Weights of a small CTC image transcriber: activation star_relu, trained on analogue clock faces.
Rows from block 10, named by matrix and row number. Rows with one number belong to one attention dimension. Each number is 128 + 32 x the weight over its row's rms, rounded and kept within 0 to 255. All counts start at 0. Numbers have three digits each. After the name is the row's rms in percent of the matrix's.
# v: attention value (model.blocks.10.attn.v.weight, 192x192), inputs 39-77
# proj: attention output (model.blocks.10.attn.proj.weight, 192x192, transposed), outputs 39-77
v.61 105:106112122137152109153106106172103103143101101098133168062087136130138146187133184151178158107167128121138121145102101
v.62 088:141165153144152150114104168120108086129133210189130146175141131103127130148173144108098131132131153108130182087173097
v.63 097:122138191115146166127127135103108116121142091130187140088198064165140053126136089117137130168158112092122110091097128
v.64 094:138137170146129118127132101159136131129160124040187159135169087153146086165080097144174094116143128077123186097121188
v.65 089:156085180129101101126109128133121096145151121139069115112162100166068101093118148091159157124108157178157174104144119
v.66 092:187074073130126111151145118095116168106145155143137103153071131078164185177095144139140111111108134066182120087152092
v.67 096:155158137112159105094179145131152122131098114125135149091076134137094167199084173103133064155113119068130127110138150
v.68 092:137129081072116152099100110032146134186144089143148135154175112078195151103130094185106145107134204110087155111138115
v.69 087:097157074095086158104162130164129147084126114120118136116149093107148110169200171179158101071156202149091148163148121
v.70 099:119157079072168164087150131105148124183127074080082127125187139109124138119125113087131139165133166117128159134096094
v.71 092:136152112136178110042146122163091173139122146172157121089081110092098136125134141158107153105131128096137176118121172
v.72 094:196134143137157170139171115182190106175159117080091074158091124169084142121089088207124140132103167118205052128168109
v.73 094:123129075048133126103082171133117148119125133151109118135148103149189138163083171098153122121120155145148133063147085
v.74 097:142133189148206134125093143055134170134127155169092086114129157157161119098106063140088117121054103126126145130110136
v.75 088:172115092085125115094110150128116092126160111074084119104127130173101130094184174117144177134087085170182108130153196
v.76 097:121084132145174130157153236110065097160167167158129170146106106139114101105138153071213124188172134110152117108135086
v.77 096:161145146120175152089172134155123169096073165082123105114101115123150145173122139112165098124095122080136104092160160
v.78 098:102090085166142078145122129150115133086169144164038169100106089083134109117184141041133091120139095156103085095119132
v.79 108:144108113136091114105104134165141143108098102129094184099112138093146080129153187118098091114172102147093109139150111
v.80 100:114114108097114125082109136139123106167126150147101131200168166146157063149113133128173088148133140150080087098093113
v.81 104:092116151127102101069090176137120107160131124095155123125116109161142134121131162111161119094109088139133091117148115
v.82 097:075151060109092100091115095147147143111122179133085109147148108101138081115116112094161124163059174095063097187111188
v.83 087:110152118156090074111067108189094127076132130114096096101118141076230115199086100182178133138124102143158147178100129
v.84 103:183200108138182158140139131154126138166103108166188122108135118101139185095115068168097152104116151074156154150168117
v.85 100:103124107194118103083162088132164146152160069138159108147109113130139109066097028177108121108133100102148197119144132
v.86 089:090114138118093120132135077158111129112108124096170144111158137102127123129110193162135128096172102130161147154177156
v.87 101:137100157125110164155161140149123094148167131161158185170120152145076099111175154138154113056191082161118109168092189
v.88 088:109170063080113122121125121185142157167085087145101126086224118110134123160160063141122149163113122128155102177143140
v.89 099:106136086121128162077087126119149106171148183173079202154137152098191133124144149099138087120135127156098127120077123
v.90 091:134110158112137098141168084151137102171192195144177119077176080099155138093132113161101126122108111110041115129137108
v.91 098:128105098118156144106189161193173097078130114067158104103118123144146089175147108130183107148161140046115111132140108
v.92 095:114114129078121161093091143138162082114096134113099136160188081059114117087155129185154133142111121174138166190116104
v.93 087:191095091125121157104175143130113150135156112089163123156120123062146147087169103162102126124118135072140171159097128
v.94 093:120165177107090119141142128063147043141172129139126150103144114154104137157169077146136126112108146193075169152100227
v.95 094:124111116111064141122075135163096142126103133070121065093143152160157170124054194156183124154106088135154160150149146
v.96 092:144095120119075131160113172161084136127206165191164093161090152108117147085081167146101145090126104126175110168143137
v.97 101:115166099094157101155187168122148128117144168184135137179152101107137145150162081119188134108106177132129083209061128
v.98 089:139164148144134079110144135120147135158066110078069146134176050098148130163164154164162128075079134131095086118103070
v.99 084:096170115144131159164062185114122118142157109069194079109084168149130103133157091131102110161110125104185174143125173
v.100 101:133157112099162175094119178077163177111157148199133115106076095144150131111178087079081110150140067110159139105117140
v.101 090:162097152122116130125118116081185072162136111101079126089123118165090124143074134140100217135125150121150104162154184
v.102 099:170116136120165118128148143132084124122133089075079113097126155184129117133192122133111154131121117061147129131073176
v.103 098:094152088180091123139154098113135129120143108158126190174097162117145066113129091054092115144135120152114146142155118
v.104 101:198122123192105125164134147125108184110149088083180157129078139144146140117088082163160157112111124132114149116106188
v.105 106:178091074081170101145116168181093095089119135070137096097123141153102165215158134101154145103168127133187096146160124
v.106 090:112149085159136093102126102175169105136081104111153125096114098082120097112112126198104208117151111142171111123132145
v.107 098:130125094075192158053097137144121113131128123117148067130137134162110089091082135191132107086126116151096088105086130
v.108 100:131086147153125121116218160150177117158152170147142100142102117101128112127100168093231138083181084091168090131076104
v.109 096:135134065135090100166110077134163134075050082113141104102117132146094173107103077124069076031154138122115124164106138
v.110 098:099141128074087123127055155123120044120174115099130153144148151189141130158107173130107142137158126121168104121096129
v.111 090:092115106111141084063091094088080170151063133155098139082164157102167139137139151180155203130164165135148117122153168
v.112 098:123132118103129143132095089107165135142160077118124127109085170141111137169139119155160180110153067129144119159109133
v.113 100:169140136182107140117145078166105150058147117113153194146135138116185078118195120118119103145116133099110161068124118
v.114 105:129180106098105106135120102087098086126083192102167145139176105124168196129092072165097143143130219161133085108163181
v.115 095:156131125106122122139129155088166130140122207134217108230157113154129123085127147077171063113158117100080120104125121
v.116 087:080152095143180077059146104112139083144144104121143124115172084105148150158064133156109128096170140130112106173169058
v.117 098:110141105088122116159122134159131151173167124128138173102069130112106162087133162104181087131101159116098106072181067
v.118 093:115116123167136137027207172153111100197198151134099136139115133149082114110094109091135144137175136131104158125097175
v.119 112:120058147142102123121096087150131115138089143053139193167137126146122092108124142117220103134154135123153151104145146
v.120 091:121163138090152129157132115111108137142109149114176178191104067097183176145140123157146090094104171114109088092142080
v.121 084:148128134108081098168197079069093090117057192116104173145115107133139145121066159146177100162191202123129176114128136
v.122 090:124109093070134124122119175149129157159164131099157078140124163107118138145172123169098149152118108168057085167096126
v.123 090:187142130104122130100140093083132097145139097123138117165179116175095117116164187077113099070138098073140198171108142
v.124 090:166110131170111132097108120164141160161133101108097174164083150121145147123091117060167070162137140195095093044159124
v.125 087:189150189082133154175119115138148162123119152061096137121148107067110142193141146195118115115166103154088134096116147
v.126 100:175190120148094102127134164102145153139119145075131083153105087142120183079160101140138139129127103124147107115133119
v.127 096:153142201181143097146133114096136143089118190070107071119154138126147119168135134174125154071105129113147103097120130
v.128 119:144143124138089121146144109144123155129144158133182149080125110109148164156099136138106086151128111116138170096117112
v.129 098:145133124118133168117125159144144113174178098157095114162165122188169173167197125159048122134111119154095102102112196
v.130 100:116121085074156138156130090162115054035117151114176163128153157122153122085126041152065112182137127137149112118120104
proj.61 104:132163164209156175103083085074115145119140188135154173082111149153128088111124119137126121119121133097130144113142137
proj.62 097:048112111138090131151145117117070134157090186084124092104059116109165084170079084152112113142116150071114075137091161
proj.63 100:199173175102174137091148125125135112106130142150118073096111070092138104105168150151163104120156105122089099178108140
proj.64 094:111124050119108123137117164127175133121075094138118083109124133127211170070145182118112110183130155125100116162155088
proj.65 091:088144079149159189147189119172150109174157113123109124156112136106146115113146163103082131108140155125131114180146130
proj.66 094:097143178126082149120096118184069120118097103109143149117152071201151150135145106133107098210124108110123100065147124
proj.67 099:082133149109163110101080123118133131089145107153151103126138142173133156141147135184132134091094173141058166144127142
proj.68 091:176108140112104171123195128195126142117089142115073146160097109096073088127139166172121158140092104100112088113134125
proj.69 090:197125159152127127135172105140089171085088132179141100093203148120092113088102140153110220139186149108099087070139169
proj.70 102:110136163131124086106143117083168137097167136180167138139089101139128128102059181172119160074071086173105087022152123
proj.71 094:107074147079120118177124106089123094112087151136147114069207107170153124171188119090082089124113168114064150162146104
proj.72 101:086121121056157115087125099122127137102078144162161142126062146158164143117102176097098079178158118108066150143050137
proj.73 102:118114105115084160080159134162144092122153117085161127124146143104090075149110181114122090148195122149128107077118117
proj.74 096:114134114117126137142131107150112099166097151096126144180159093132130126185192099142169099175176119147148131138117061
proj.75 091:104156147101139075154133160138184122102131171149163093146136153134135136135081127168187107176137122113133150172169089
proj.76 093:114139103127175168164093094126120103108143151079137082071094107113062129161138170106055090119124138195115152186132126
proj.77 092:139158136102147117173141081124174094095153116125162149135132119177153129106139136142095081134117112164097140154109098
proj.78 098:190149054114089107137183105117113086133110092099133100126157147098150179134116069138190153111122143132139137193156123
proj.79 106:121074101107142154142150105140111164100126130106157093095130158115105133145124088096193132142179135122145123142127105
proj.80 101:112151165120125170105122071138187173091103097187171132075130089115092116106177132154114129122135161140173166103120072
proj.81 098:168139079118116110189129160101129121136162109149180126123145118111125103157090154096148121154175167096173150135068088
proj.82 104:133102187152112148076140114102105117114104105140122116099107174074157126140104080180137072065115056111174147115116151
proj.83 095:126091137178034159181173180065132147156137090085133147147198082115086115082081100045122111137129104142141103162117118
proj.84 109:143100088069125126153137086112149177112108151103085157153125086152185114172184193130134060142130128117087072119089131
proj.85 100:099104158056126177154084098156119116137089132145159156095176171115139160146146133123094123130155147172072106196119157
proj.86 094:119085091135112112165160115118144189152063120143076134173119156108111148136136077088147126114139179072098204121083171
proj.87 097:177103107112158123128116139128112147083083197151099149068087193042150118111135105119146108120137179126134170123099095
proj.88 094:121116178151119126115095158061135183108135189164170134151092142131085149072099125147128145118172130101071153107118146
proj.89 098:152145119116109127121089152106112148104176039108137113114187146123137119104140117189154155059120121134150145081189068
proj.90 104:133125162189067116202118135057090119108088084171095168107092083163108102135109168116203148142116160116163115089096062
proj.91 097:101134126174165156174107132070142172108129131146140170094180091142157191079125109128079144161170081175137161196143155
proj.92 096:143156170122162191151129151119119181111154113094133122109142168107162111097127161111148133141157152123091104092176145
proj.93 098:076109142128133120171083133107115084128114133132086084076181156074097102117066082092163146153109085148159142151111085
proj.94 092:160145130095121113172098169207109154152075094126122149126095094129183112127130147108144111119159111135099086136183119
proj.95 094:117158146166097095145159079138118160181133176104168145120149096107091112123129060039130150171141104071129183122142163
proj.96 093:157120153167149148111042109105156172137123105099120115091203121129112153157105098094135118128128055114140072154103126
proj.97 094:115156141154106167086055139076109129152120132094115180116199176122165086157113088114067128115163093114164099090124113
proj.98 094:133131130128148146136113138097121126075182105142200103177092157154127123094084172156104152093136089148119097073131173
proj.99 090:081149090115110077088175126161164102137117176102120082144146059141157125115071128095153133171139139133112117121109115
proj.100 092:125099123087124091156124109116097095115154138110132138106197191116167087118123119179138111120151157136148140117107101
proj.101 094:077091133165185127111147116143132166096105170144162105143071130120177133133077112152092085145063171150108161163152105
proj.102 109:101122131072164127114135144111160155077108157188154141134152145061148184120089116082153128115102104116091172177162117
proj.103 093:130143083085116084127148102153109082095111118123139099074154112159116177129140138176146110116181089131123148102119107
proj.104 102:137092097114158091061108102096117127176114110124104044103139131074140108091129164136135126139130111123119122171144059
proj.105 106:171162157141077075121179114132190175091143155119138093155069071150159145085073131114118156119135141113115197100179161
proj.106 095:077114141125102106177113172097135118149137153156098080148114192129163139133119097121113153173086119149126133169143144
proj.107 095:131128164145128121156176150115169125129093168097051174110168105113165162148161147095182180150108140130127172139152086
proj.108 090:127079087100119125140072081085134192083093121131069148122110142182127137110122080090052084136127140135126137146178101
proj.109 095:147155151145057086149137137162102158176148115088131119216150111144224119131127107202129136174082110080160127148082142
proj.110 101:050094132128152131077152111185139163128137121170159130115171126105129072119069064176154147066165067120135106109103116
proj.111 093:096124147154115119183142183136128109160165177125147156171155138050138124140138062128123096186112099123056123130126133
proj.112 099:055142156143152168142133177124117149203088191158147132133186181093134138046104124151096148123069110146114132147146144
proj.113 102:152121128126153148121132094166125126167105109176073079142150162074091127099136139165155084159124186141117154171139196
proj.114 106:124153172151136119146121162159179183131187101153094156155116137174115116147112117152139142148138126163106125095153096
proj.115 099:122160083136161149090143109178126133153163102122036182112143113122140166132179116134151167132135086171199105128129095
proj.116 089:139119176115087141134130082065083124118194112130140206139137108160118081134172175116067138112093154149163089110084193
proj.117 102:153107099122118095169075165133127109090088180121157119140137140084110067160133109152137112088153091071154158101078193
proj.118 096:095061140114091106114065102094134073112122143123096115122144075167153122099129091133145169130161135111140112139190072
proj.119 114:134119091150093150119157132125119124088202174152104083147124134125135072095117101114087149173153077158138127133157109
proj.120 091:186148059187115123126140168183171099080155093118061109123118163152176161108148124181053154169081121142111099149099170
proj.121 087:108170153147148153085116136162174142146087115122123126127095124154095171164130090181085078146039120093081128103148079
proj.122 088:113137146150136137127110112099107128105161173141117149149131130106139118085114144079191159133111128139153146096172132
proj.123 097:109137116141089125120125120082087186159071167139095164119168103097125156182165126194150114145107179138121149048185156
proj.124 095:127172067121164177123128146170144119084125160049150113090119180115129102087136104160132162145173158057144155147152044
proj.125 089:144147140135172141164110143103163149143141126177115131187151181140129128118075112124185175182157125099118096138115118
proj.126 102:151095129114182099115121086191151110141122139185149151083113186122126131161159125155139158183134158094120121169137150
proj.127 098:121102135152080131121123145124137116163142076169095099175072129138164127148104107081162158160117153200180165134130097
proj.128 112:144133071112142157165113188084093161134129144131096122195175095171135058147197126094127195123169156122099144171066157
proj.129 099:127121087110175196098149152106193121114080078159106125112140138154118101085139138164194116117108118112175155174112115
proj.130 102:095124139141107092064119110121140120222197127162088058163116140154117135170069193131136060109141060102100113112129111